Rows from block 9 of the image encoder of a small image captioner, named by matrix and row number. Rows with one number belong to one channel. Each number is 128 + 24 x the weight over its row's rms, rounded and kept within 0 to 255. All counts start at 0. Numbers have three digits each.
Before each channel's rows are labels from the 100 images, of 14976, where the channel reaches its highest value: "responds to" is what is common among them; "lies over" is the class under the peak. Only what is clearly more common there than usual is listed. The data: drawn branching plants.
# convs1: grouped (8 groups) 3x3 conv (encoder.blocks.9.convs.1.weight, 216x27x3x3), inputs within the group 0-26, a 3x3 kernel for each
# convs2: expand pointwise conv (encoder.blocks.9.convs.2.weight, 432x216x1x1, transposed), outputs 0-143

responds to: leaning left; autumn leaves
lies over: wood
convs1.103:104109145080122178121132144142100115165114165149087162127130129122131142137137127144134109115114140142107152139118110119109142113128133143144109156145108165179106114096119123102149108087140176135119136118122108109119125119145113139149116112130108137128131136145140144136120146102088127140098153110135111131068148157142139094109140122100175102131155107185122117171145105153127150134115127126119135135129140115137121107138136112140119166110118195085098172090112119115155172116146161123116106096097129155147132132147154117152136142105138114069094132110098120151143097107123160128109134098155143130110140127055098119145149120115123093122150134129128120133112129156094102160105076158138092194068111197041103097148147135156135127155131
convs2.103:165102173115134121164122115131130131097108126087106167148112120147118107150121130145116099136121127141137129112132110111117114127116106122174136115144102133113142056124141138106111065110114120140129141101081135147129114134156120102155116092150139166107138174118099119077172134118138180131143113126137153116159102120057147116108089099147176128090137107168115096144106110132146126126125135124140103101177112121093124121145156148138181

responds to: leaning left; red berries
lies over: wood
convs1.200:122117109132146102186186193103115117180112149117114107125106135142114132133139134107111150125129150154136106167150160128125114108161146150118126136112128116144131135115120139099165111141131082119144163132162147100109231130096118104128088063132123122101118115119118113150131128121138116160138151160117118136134112156165123112077117188138081208167173100102139096104141133139147095139094126116127141120134125128115147133110136121125117145135122168126133167128162150130149111104116107112128108115137131159123147091178141112142131109120125150139097117127183154116144097141134141098126125142136153139191152102128105070130171142115119108123152125089123118114113076149140105096096078136112121133123151138100129108123141145129121099139116
convs2.200:118138135130121166186132163128153156150098118130149116114164149112130176129104096123170185104119117109140129084129125157124147142132140141101120150120160118132139135110175103107097113173127178060135121164093126111153121118140121124141135139149124145129106153126106121089117129117137101120124138124121113142142145125116127156121150091146073122122146176113133092108096107131116088124127136147153111126144106138120139127151090099134076

responds to: drooping; autumn leaves
lies over: foliage
convs1.82:117122123105125116135128118122102135136124136116178125147121116140125137110104136107131103096105124149162189153145138119150129114091141129175144115126124079149094088097119156135117165196148132124121128139105143186138111152140112125134128128140135145134134119139093135107144127150121153138121114139114114106154116120141113178118130115116128121089172127094147118134125119147172089124108134145138131107130148161140146132115133097106093120104116136103119103170100148129124152119114114142091110135137109113145106137149093153054123092122179151073099122115068119105241164108114091136099131127134144177117116119110113136139142149129135111141159132158114158132106107143150138143123090100137127107127134153222071117123118119149147094142141
convs2.82:124103114118134135147149105115131132128123133178082140124167081115091130097131124121146159119099125087110156154129102132112121099148127134138110096124135138088134103135142160159151122126109152144120055096190140130124139135178155116130094124133112159169136138157117089135124131127142122133128163105147070087125156110144114133157096137159106104200136125164145128126125139129142166131131130142072147146108152126177132184156146136126122

responds to: two-way forks; narrow
lies over: wood
convs1.76:118127091091133118104096166117132144119088144133137131106117107109158138146166152065087155130118105154123113135146099124150137147110116132101090131151118121136089083095150112139116147136118142199163141077159106106125129168136128113181121116113128116092116123142158099134118108161107150113126124099106142148129137128125113137142121106137150105149121114115133160141117120113112093079177129113138096140100135108137115108114146127120148116120149077149152129147117161099101105158114141113159146155150178127161104078131113147113134135126167145126119129143134093122118128125120126158133116141129133121184123120188130145083142100146131096089098082155084141170165153152124149150118123087101126140098103154128177083097078144116073159092126
convs2.76:122132168174124145149121136118121164139089133080075162101140120118126139087131120122123143112116134146121134143137090111145097106124140128132126082142108144138120107151136186153135132107129118134134140095116106136149118098163114099153155135088125158094125121104144134163131112127134128127106176099131111183105128117169107129148161078130077121070108129158112160180070183119083096126140120123135127147193162118146144121147156143125152

responds to: leaning left; two-way forks; red berries
lies over: wood
convs1.81:088116130069114119109155114147170139119137120119156116098137134120133116114151100126122147091114163118102148081121153123088151133142123154154111134138169118112109153107135138155149145145111127088114168157130114107139132138133095130140121131177124130137115139126112140127133090144133087140122131123122118117143131138105124139168184096135147123158121169129116085145110104086103111128147184139105127104128140108142115112105116138124106167110122156041099124104116136165134163075123099149129124151136128130108145122125057107099096111098140101068127114140082139090062137103107091141120111131122118178133132117103128159142131074120108153141136110099102096171120146142120133106094098119110120120136087130121087167123125147158121159174178
convs2.81:152135146137156129147119137100108150165159117150106144156165137121162166125125119118153099144157136076157133129130125130133178120125136085098124162078084128144140115143152148151125165082104112139133095156158113112155128167108103128096136132127094135121118136069096110127094108160118136117138137175131131103149141148147142150112131086112148162145144099146141114149141143092164156129139127143159146109151115167166112114146128166101088

responds to: spreading
lies over: wood
convs1.7:124160119122138132135145137101163146087134182085105185090147122099096138091096143162122140121129141107141105146128073164108068195170091108156108106143070073123065186081122188132121151157113116130120118142110123127077150113133134110121149111102107115133140139104173122139115103126129127123153107109117141123127155128147118125183151095166162111219132115104128114119157175158101132100134112113148128139117117131129135115142145133120131116113157121120130117118151106120159129127151141147121121124102109149128134150125141129132128150135128114134173125127148125118153155120144126114156104093144117118180124145156113111130119131115163152138120144104135141163131117163096078143132111105148085110120097117121096111147158107099123109095143
convs2.7:099150151129131156109159182117169135123159132129113095144098126104133106134132125135080126116127131133122122149118169134127143135142130133173119104094155127133110120134058132153132107107126105155136092114148121161143133147128103100084133137105183187145125112144104159085113145134149090114136122122149099126152096155127168146092196111092087146100127136144133122127168185116125133132136126104175121169150097116193126128166128111171116

responds to: narrow; night; autumn leaves
lies over: wood; foliage
convs1.66:113170090110105178092128078135122121136112126139132138105115133119112128123154121070072099122147184122127114106110103114134145150133121124133099145143141122099117084145113128165140123087107143136167102077085103166175149146172137103146087140135104101122119115151136055093116106137144134142129106159105130131121135122158111143143123134135145111118137080109127143122107130147151152159138115092145119094132167113143153109115144098126143084124112168142163139083155098120130129163134157090120144078154134119088179141168129121133134136115113130110129139115117138136133120123114119136135110121122141118144121144116130144114086124134148103101138206161079124121143144146126132108122157117113120083133186145124129078110143143115187155079084
convs2.66:074151130134117169124136130111153150157121114137126133140127108099123104125113177120168101149114130130116117104098125115148140152117118178112135117161127121143128113109125113119099129097097141099117109125160148125078118102113116133108189115124147139133135086099119115142125128136129135124130176137160130166126143150186106134135145094117126103133116107129147149135129083114119149122100123107160126137146169133129116145135104158177094

responds to: leaning right
lies over: wood
convs1.9:117111118130123140130161122138153127082147088132167127189145232088110169107163112188082139121103144131132112094183117127122060103181115157122153109087115139111100060133105120138086124118126148137094127163116135118113120126116116117139140133119134092098143164123143147125147137118143150097133138117096168125122119105130124116078089076140146107147139133107116137123142125136120118140136110143144123142139137121119128127119125124117123140131143142111129123135143123173113106111117093110112124100131179157115116167162170101115154136134137142134094144106117128110122119117091090123130125120116163140124118121142160118134168130115139122115116147127150141129124102152157089138153137165158156132101073124141145093101194099150181120179127
convs2.9:109120135147154188151102141128153146106118125145114181121100153104151133121122120148140123064124132136164128122137139117100065146136133131135125132170062134109116098154152126098147142162135112085138160143112098149145130130142120131204081141127142097161117071134152139132123127117142183135125145130168146161112124100098136127130086096157120137178098104153130133137087102092140148127114119145165124117101103163083122126116168101103151

responds to: bare; leaning right; two-way forks
lies over: wood
convs1.27:122115138124069120140126138107104140108103112102165158125134129109114081114136113124117113137117131139124095127138133153155160152113121105117110099130139099114137114113148122094132138109133080105130140159128098169113101108093105100137130160120104124142065120127078131117068113114122133197149148160126109122100101100107129106145158150135153132118133108113111125124098143135122144139115142117151127131144123135125112092139110115138113144146098121124130132102141144150100149112113130112115119091099108088067127087095087125152112182127120172104119121131131112122119120130121114146133113037043079047159110117118153157176124121139117153198109147178156163127137130174136155177114125121105120136112120121151132133121140127140137126124125
convs2.27:105179139112126122157110151126092153146130130129123144093204085160076139135119139137137109141118116155120127141138059111131143089094138140132153109159123138122105136140116129155123153129119125109115168123127164091151128160135113139151106138140127157141143155152112096152117110099141182122122123111112153175093127144146148148130127167156197126121146148143144093105084114166142110125164117130109142128133134151101135113094183113107175

responds to: drooping; leaning right
lies over: wood
convs1.15:121135143136117139133144129147080176160071205106139203201121145178125159155161159099091097118134125117145145072142112121136147084141123106110113162136132146121115138183123078121088115128114076147097118132117130138079138155149122137106131129129106118089101162091139108103092124099081134112122110113136123125123140144149136105130170114080155150150124123140148104126114078167131113067145098108123100126131103109134142135133130121135121109106139131107138122122136125112106119122154133141146113116114100122133129144121082108107120147124120111124133126103118133139103136136124180130129144098120134133109129113070157111097144164176088136156108148110106119094121116077128112097167133090164105151131125123173109161142134137134123110124108
convs2.15:104142147122133145119119155142114154084086124110109139091135140100125142155129130118108126096109134128100133144118134145117170192098107125051118106150111137132171144149162117099128153117106084126134171116133094114127122169136078121121125118132091160076131114052119127149129147126120159129136161139155097046124147117094143130159103133133128085142127128148137150113203132142168079129122130145103133193115156145157147149135098155131132

responds to: wide; leaning right
lies over: wood; foliage
convs1.171:177084104118157141151138128111111150109116110110121146126082157077132116117086059091108108142110142130145092131109120150091124125138136095122078099119111126116098096160157160121115121160112104150119123095138107117054165162141165166115128193126113121154125084136099155128140165122131128159120107096137073074117125108126123122145143118103077126144125143104135158111080113130162131096100136110108141131114133135096177123148155130109099139137105108137133128129108183137147173149130157120112116114161121120119125128126121138141123131108117166128130150125130153123096103127126120099122172120140117133090126120155090115163131126105117123148083158113132108135189092082144104145091111128166127087147158141140100119121123183134143157143134
convs2.171:113082157117143165140115110142067100099101138136100085147152154115144134104136116124169093114110128143115122138130113142153146147095145130151134166100169124149165148123171129054161135160100170134125186155161103105142128071121119086133129141128134116132139120097117144120144127122113131132126151136154149158137111143143153122149114104074115123158199097148148129143171163180159138123124114151135107123147198153087140126119116129129141

responds to: three-way forks; drooping; leaning left
lies over: wood
convs1.55:110143088132147125136119101118131138142112139132120131138090178137115151151124143162120149166106139102106123131118140154097148130116148135130117131169123100117140077122081151148147147121120122147088067122139092177140130144119105163140097124107159091134153125167154105137103123143142115132071089079150160128122128122122122127106123136093104114118147178136114145107115127138123131109115107109093154152130161132111097131145142123122074142145076188106136157117133104139081186108142141141157107143100098113145138157116110136124123141137143127116121120133109118136109111126148127128136127130139134108097149147128170169087168145154070092184099158149114145138131131112148109118121112112095116168114197120106170136087139125081112068068119
convs2.55:069149130105112154108144112112139159156160132113146113082109164143133122088125152115133131107109137119143135111149164129103142080118121119213114148111147095132110144119128129109131108161156116113134117080124133141145126112085116165169120141130124158102132127127110097133115136123120114133121127121090101080147112112174136117129083100150120130164130101162131124132152114146140147132118137139113118101089109140103151177113087094144124

responds to: wide
lies over: wood
convs1.130:102132123147106147141152151127144137168130169126131159129103126153144138132129140157137110134085161084150157143107108098132141136162147144162120086131081185136109142121189123116134139135096132100119075094102141157152108121142115112109141135126141131115175142168159137105157131121143165169101137116099114144102111126108115135110143132122127119129158138129112112156107134144124129112128154116124120129131127135150131125124129125128133104178168108117127123096115095098119131074040190227133178146124160141126125135139069133119139117084139152115102189151096114136125121057146135153099095116143113157130135117143158126110120124107114122116130103147150125176114108094114142104150106176130145152150145109107114099143130106125123117142117
convs2.130:105147108144140149105144124149085100117142127129143149152137174104125116134128160132112132135113126122121133139131189121170147114113116099094119102164135130146170118142168135158145151105102087125126127136154093084143121118077120106110115145124164085154130154124158141102134117132119132129126137078085101165098088133074124108101027137106155175153080128156125129133088141147140154127099123118147130106110156092136134112129125110131160

responds to: autumn leaves; leaning left; pink blossoms
lies over: foliage
convs1.127:125124152125138127098092128117105140119132112123115135130128128126139131148143114102138130125132111093104144104121116102071121081147137130173125169186096095112126156098126118114148145142105111148149113109119108107185105148120106106133164147145130114112102081138135157114137142149147110087173163101131120132161161181159134137108113151115099131125106122135118137108149118121148125131147122124142100119113147145120124102103128132129119134143094191173160179067146120128145120110133086128162145120122119126138116118139102128108116088144122097123135169087206160147204073141161157165182136084132070144145122125107093137123160127124112157113137175112119173120125142136136111122116147180129176134104142162104131120136147134091132143127136
convs2.127:091121137164130071125111184141126144108099135156146087155131120099133114113136141124109153077120142120134120126110098085146127082121115132144126138116126123124104145141109135071097110128135114124133131137108122112121130136172118171138112151090116131102137112155133122128133118142158103137119138141098131124096086130124153145172110108092136138142152109153125111110113103119120098126097134128144137158101082152135151110128111110143151

responds to: drooping; leaning right
lies over: wood
convs1.158:160139132125130139112105119120143116139118136120163141087112128098152082119112081106149097133112122146132130116116137135125146166163162132097130129131119133123115158091158125110182159109120134174127116130113129124133136151139143108123132117131139076138161133214142139129094151077164142118122164106124121147144141158143140131125087095160064110128111128126125136141151160106114135116089106114109126142196137088109122096110108162164175125121109147156175135110139103153090120157129084154094137107132122141197157120165098132128107115132122149114132138112087099086146175121142153115127107126121135103084155112108133103111139068136134156082094116097109124110100151102133115116082101115137107105118127085141082129094119129131134101103150
convs2.158:157146138143137122105136122119133146129094128103165149121132139126107087109125121121133146192147136138138130120135161127108123122140096132108122167113124130113163107151112151138110212130137143152127097147102150083120127113137108089102161141122165149095128134142111109134104137130163129123144131129148110182094129148176102086113155157074127081095122152099137108132156083091103108133112129115080149117098170134085123155173206139117133

responds to: narrow; red berries
lies over: wood
convs1.210:181200124121186124095100144105112119153117143121147113142129140117126138132137133089147120117143145110111110146143130139117152093110129137132113110105127128153137119155095136111083112116121101121100109113102140096111149070086242147204092121103148132117117121154116149120104155134111121120126158137098130136109167166104137121067119119134135171089112078161109107112144156129099135168145121142131131109138132112136127091114124141132135123123161144178117107134127157126127113104137146156112134137129145128121141094096116116150127151153145140125113082133118128132119118103116088170162120141161116082139084097154160200107136094148136117158142142144124079171171108116134102084100120131134112127106127143140126140118129105144142143143131
convs2.210:186155113105119112094099153140117134142175132075099123146136158132158138106117115127115152108095135098131128108136063125103104119107115125103110126124125118150139148101146107100121166104138088107141129150152124137140120090138112133161138157115157098052120155081153115136104128116108136120105106130144135103141077139134126127114113140141100108085126137070108132123138123158151130130112135138170149183136157118109135112155145128174136

responds to: bare; leaning left
lies over: wood
convs1.80:129110129079146145128116130141127122126151120137114133125116101131126105102136153115105096106115122088125075089147131160141155135147138117129132168117139117126127139117140105145101125138131132161123145085132169090132134182140129142105129139103136115085120197131149140128153112131128110132126116136122145110115152109141113099135107154163127136127150147167152106160113126142148148120151169133131127159156119119122103105114096136098104168097157038116107157128103109105156135189121156134107111120146157071167158116145126135112123163128106116127113130110118143130140146113157112125140167144126100136147138163184099121128135148127106133113161140137181146132137092119150104116139129084071092124155155127155163093100128056121108109229132
convs2.80:143104140106149135175108147120169106140182125114051111155136119147152124132137151125147140140108126087146133161111146120129117159134158158151139100164092116157081112105095131159114099137169107142120088071150135105108126085116154110133128137101166079131135097137113182114161130129118104146126105158146128130130126108158162115124119118106125175140156153143168137132124112137152130124093114102126139127160110123115113132076109118102127

responds to: pink blossoms; leaning right; spreading
lies over: foliage; wood
convs1.10:058146136108129141149130112145099165089163107056125052115098107132131123137153147127112145103132112111141133124119105108147102066090104109187140163099127120112128127121121127159118094090162139173101118143092131144111128113130125125133120112136158181143101105114120134156130123118112132114105117098157084139137143144137082129142147098143111109120120083137095117135115108097127119095140130133149111118148117090132144132104136146111152144137149127105140132133134138099114163138165159124100135122124143134125106102117116153117128116081118124137145119124116120187147105120082184135117121128099152120135137123099154152135143145053093104084103131210132145154132117121135149115121095129125110136155104151127102108137109133107062080163102
convs2.10:125140151122131141132145120142150118100128124094132098158121118094134143120135141121115110101142112123154127154135124129091155150144133160103133131118061108088118106145128157116118135148092103110128133119166148125106126115089143109140113132126149133072126142155147107120187129136147138123116105120138106154128097109108120175109117060123123128087137091087138103135124149142121156132116117142166139123122086123127136224110146125123127

responds to: leaning right; bare
lies over: wood
convs1.18:123112138123120138109130153193085106155091088099094100077089087208101078163179144102141119178117116184124150110107072174091103126080080091133161153112150111137134083124098148147098157103127090118145124135144132167114127145111133113132141124119136140106128122137159150130114140157135140164144140135149143125134101104093091109119142125085106165142095083138094087139129105159127102125137161112120145144172129126120112119138111107125121157129127124135151104117122122123102139131109114115137106157151113132151136134101135164150128134148167156115112131110144124131105135102135089149130131122145167142106136130154117109140130096122083112126065106103089131125111150113123103162116108156107124133095129149117148077117120147134106141173132
convs2.18:139150140129127130130128150122099107153175131106095096106120159091142127106137115139159133096129121158142131127133102115110176133105103146149129124098101134121160158144118166091144130133177132126124121089131128149151123155065211072077139117124144108106134131117133105121121122121140070121132111127103101113117094120153141125136145146094156155128147160104086130128106166106145144126117116096125123173146151115097137169102084109120124

responds to: autumn leaves; drooping
lies over: foliage
convs1.45:117133120126110133140067135145183082133129224244187166117092153144135122130109154134155125126142137130141109109125116136138126141116140077116096156163162121134109142123143109147144123125117144121100152112194129143171134131117168107181127106158140123146170100178114120120107113112152141091096137160149124121128112142095102144122124109114100132108130100125124125115125111143118143124125114114125131167148131151117121165116144134120069129126144139133134187176152099094166144109126143128099059077108184138155110092117138088114124104128104109131136146138100129112139115131132078121136116152119073125124153136119109133137112138098127113128113142152139119093137132153119111126147155133145131125122132122120132126107128118128116111112113
convs2.45:154180110127143177140066135147175115079052138087156132172077079153125143148150110130118129086143141175140115103148074114097114147108133104134123109159160133151145126108180175101162089094117139156132144149125093145089134116116133154091133131114115100125135124124115125136129111126122087131139122123106140177102112102084100131123127140126120118105123111145060140120147100143089128134114124104188148139094116150092104130134110108127131

responds to: narrow; two-way forks; red berries
lies over: wood
convs1.86:111139168131126110160138115183116106110119136145154097118145134146122143101119114120152125194106146065134171130135078108118157145164168182138144117119119109175143167108102122137164110137131137110136078114132097081115128125131122128150115108127126137144143133137119117118103150111137099138152130131139143140129131114123092140158114120095144119133143125136127096136127120148136126130181141164141113132131136151152130112117151110142159140083124070113110126099109173138149102138117128168126152118135143100144165121123077093067126155096106090088115133147132105118200130115103159104147101104093122135123148086114127164070134144143092122127148116155126116089092105090128099122096086123057081133127124097116101144110079109112132119134119
convs2.86:147130172089117106117149188145094155098093122180159105115171115122151158149129133126146121135120137098145127180118140124132149152116141164090125124146087140120129105099092111138108148098149142127129107112164108127119129180127110119085181122097114189110134158074148151112118118122125087120121188077118157072124123122078136117146172125104154084174104108084093117079095115087151152127128122151125120098138159108131157157134198143139166

responds to: drooping
lies over: wood
convs1.152:149129138119119116143139126128096129113127128137124132159081150146136128133101138078149106127120124129114110119122110107129124132119136128130119110130114138140109167111128137095150102112147143108130125124146139143108114082134130165141147129150194125200103097171123113226070110184075135127134130162114103143106117146135122200198147235130128132138137123153141117121125129091114118190101129123103094087115085141159132134115049092153086104153129152105107157146136106102113121137155123121111143151125172121130147130139112098118125123097138128110131119124116142127112148090146102120124117148135141125143149100116171171127127076121131115114118137138141102118125115154136115127100128116154120123137130124116126137118151135104112091104141
convs2.152:177110151108120130143171141115156150139187125129129166142092167102120141109125116131138103137120131098113127069114117081102147179149130134115126117141102131129135120113157107101169155145138106178127194143110125092182124131117134114140162131165124148112117143164163145109106123142141140130124144134125121117115121134138107129124156156156149163130110145116133149133078118123091139126089119111152135158137126204101121149123121051130123

responds to: bare; leaning right
lies over: wood
convs1.107:097145127137107118155144176100166108139136149149133128155121136113117129119125143137113125168137050129141143139143128177132152147152136153071128086122162139140128119108092099121112099093102135110150094117116107098102137114146116114121164136131131153131132128119140149153118155141157104103150133130097092117142131117122133161141120153125145128135117193115102147113125187149160102136092135114132094115122162182137143129103182105122154099089122109125124079114116147118096116126130104132105111130117114118124171147147112108079082130139118140139124180121100113137146151153107121140148159097156124115136119116141138138133130139147132119107117139091127147103132105097132123103093110048138065111119063057065086121151157128117148157137137
convs2.107:150156159095132128160115135096137143104119135126152112158137098093136109141127108129110126104115132103164122148138127123124106127113120112111123182101148128139136140140113117166131119144109140116129179109138107114150130167110107124097152115152115221122113072111118113096099146145122138132125131114133122147154123123111153113157130162098119119127107128133116133108148170109154134127101132156079141116111128165133123124114176127078118

responds to: autumn leaves; leaning left
lies over: foliage
convs1.40:137156110110152130135114120118140196079136159140109156105104165113114107152148120134129126147150148155121111120124122131118126140126111120130105122159162139105152144123119099153118128128142137119171090154112126138120112136160119096102110101125135130106140142165109134106166167138094123123150089120178124092168126177149126075113123109123128149133143099146143135100180116123094134140130169129148126141148117090124113140096132148136105141164150121114138136129106106086149114130138152184125075085116081178138138243137111126112097103125134091109135142127127116128123128095091132154138138121150159196116106121142103105141082129154150139124182080083103171123113147171110121145130098148134131120166116120129122150124098115161123127135123
convs2.40:141128133136085111136132138129141130122106129130101102121136080139104140085130134125121079132109107094124116111126082135136161106106145184092130185109088150129161102169142123116110132122126167075128141101146124094111143096185120091136091093124128104165128107148166097129154117102137151129128120132116119129095177109104109110113165154113147147173132097158145072135124167122143122129132127132151117176128107105097142123100171093159121

responds to: wide; green leaves; leaning right
lies over: wood
convs1.186:120139130136136117110143144128103094120120115128125074087078093153121085091078120087150090134087136166124113107118137142088132173132118119088101113109105094065131128144137119101128090185096131122119177174098158143121143165204082154105109155136117087144111129143124148109146097141122154092107129157128156053164130130153081132147097148122127127122128129130117128106150113130101144128122151091113114105134141077088169096140156125169123110110132146106144147134146148151177104131143149157139111133105136124124129117138117139125092125110106149100130119112114118067125121141100150147156131116118142106128105131132119131136143120136127128125132138137138155081164130112096131111101099144129127175141119124182136159133176149122106103101134
convs2.186:128161124093118102116106160109115121147167129149129040068085145133160113129129155140090119103166125123123127111121112110084153118165114109128115120106133147102199098158142130126108098163127131132129161117133094096115129077107127145169093156117085133115120101136121151151122115133120154110108082137160050118152173119143127121155163101091138119110125118129112164138114126105115136122134123114133163145142113114120119147131153163135094

responds to: leaning left
lies over: wood
convs1.60:164145104162099115152123121116116139111117116127127122143143095108145117131130163096125066157090104108121117122165118111145128096121152115122122135142122144117133148113080140102128170129109079131148098141147070118162080136143086142113143185156176104095147129106103086126158137140116104120155135124131131104129155127130140154107136115132164130130131118115153157120125124120125122100127158097184132133105095137134170119107067110118088150131073188104135123109133152144107141103114131122120105137147086143169065169165114115147127151103147134131136148141123105140095126110094097132130124112143127145108132154128121159138139132139133124133104100163117081135099152120112098147141144139140096116128129106099156231182140149157092141105101
convs2.60:150150118114144109135094119112157163123134131158122104096137118106112169126132120139143139141154130134111129115122155128171132174083135175129111129075140130125135142126129137125056129097148114107126113126168125163104123107170119107165117132112115115136117092170152085150127122132108084137116142122129160139123125119138156117114104135106170129151134098115111122139148149138139118124119130128103138121115149063097148112136088087114124

responds to: red berries; leaning left
lies over: wood
convs1.174:115127126094137093157136134129093123099173157142121155165154082101141135102172100137117134153161152180102104104131144104126123130110159138115104103055127123091101159101148164147130138118121146106107134103146115144076099083138147082072142119129118131128107117111131139141194127082136099107108116106119146139121118169166164152112106125130138132116117116136131099110094137128136129121129125075156153115115119096094150083146080121140135098127155125123114131125140135132138135120119118133108123147133110137123123122153135131142129146150138177100184110060114112077088113092112133117117136142137124123130093119112152144131149150135103135147106138096115129141168196138096179139095064128126075147097116134153106122122096145155124109132148
convs2.174:118150072077128146179171145134144120121157093144190149186133115131136131145140153147157118106106137130116131140130144149139105143142121138122141134084120150131115158129105130094135147150089163155138121114140121148152114112132091098143100121136135121122128145081082120148117141120148141134133097125168175171127134127150108111150092134110150142108126119143122121139092170135144127131123131112129112161085160148170127114125136090158154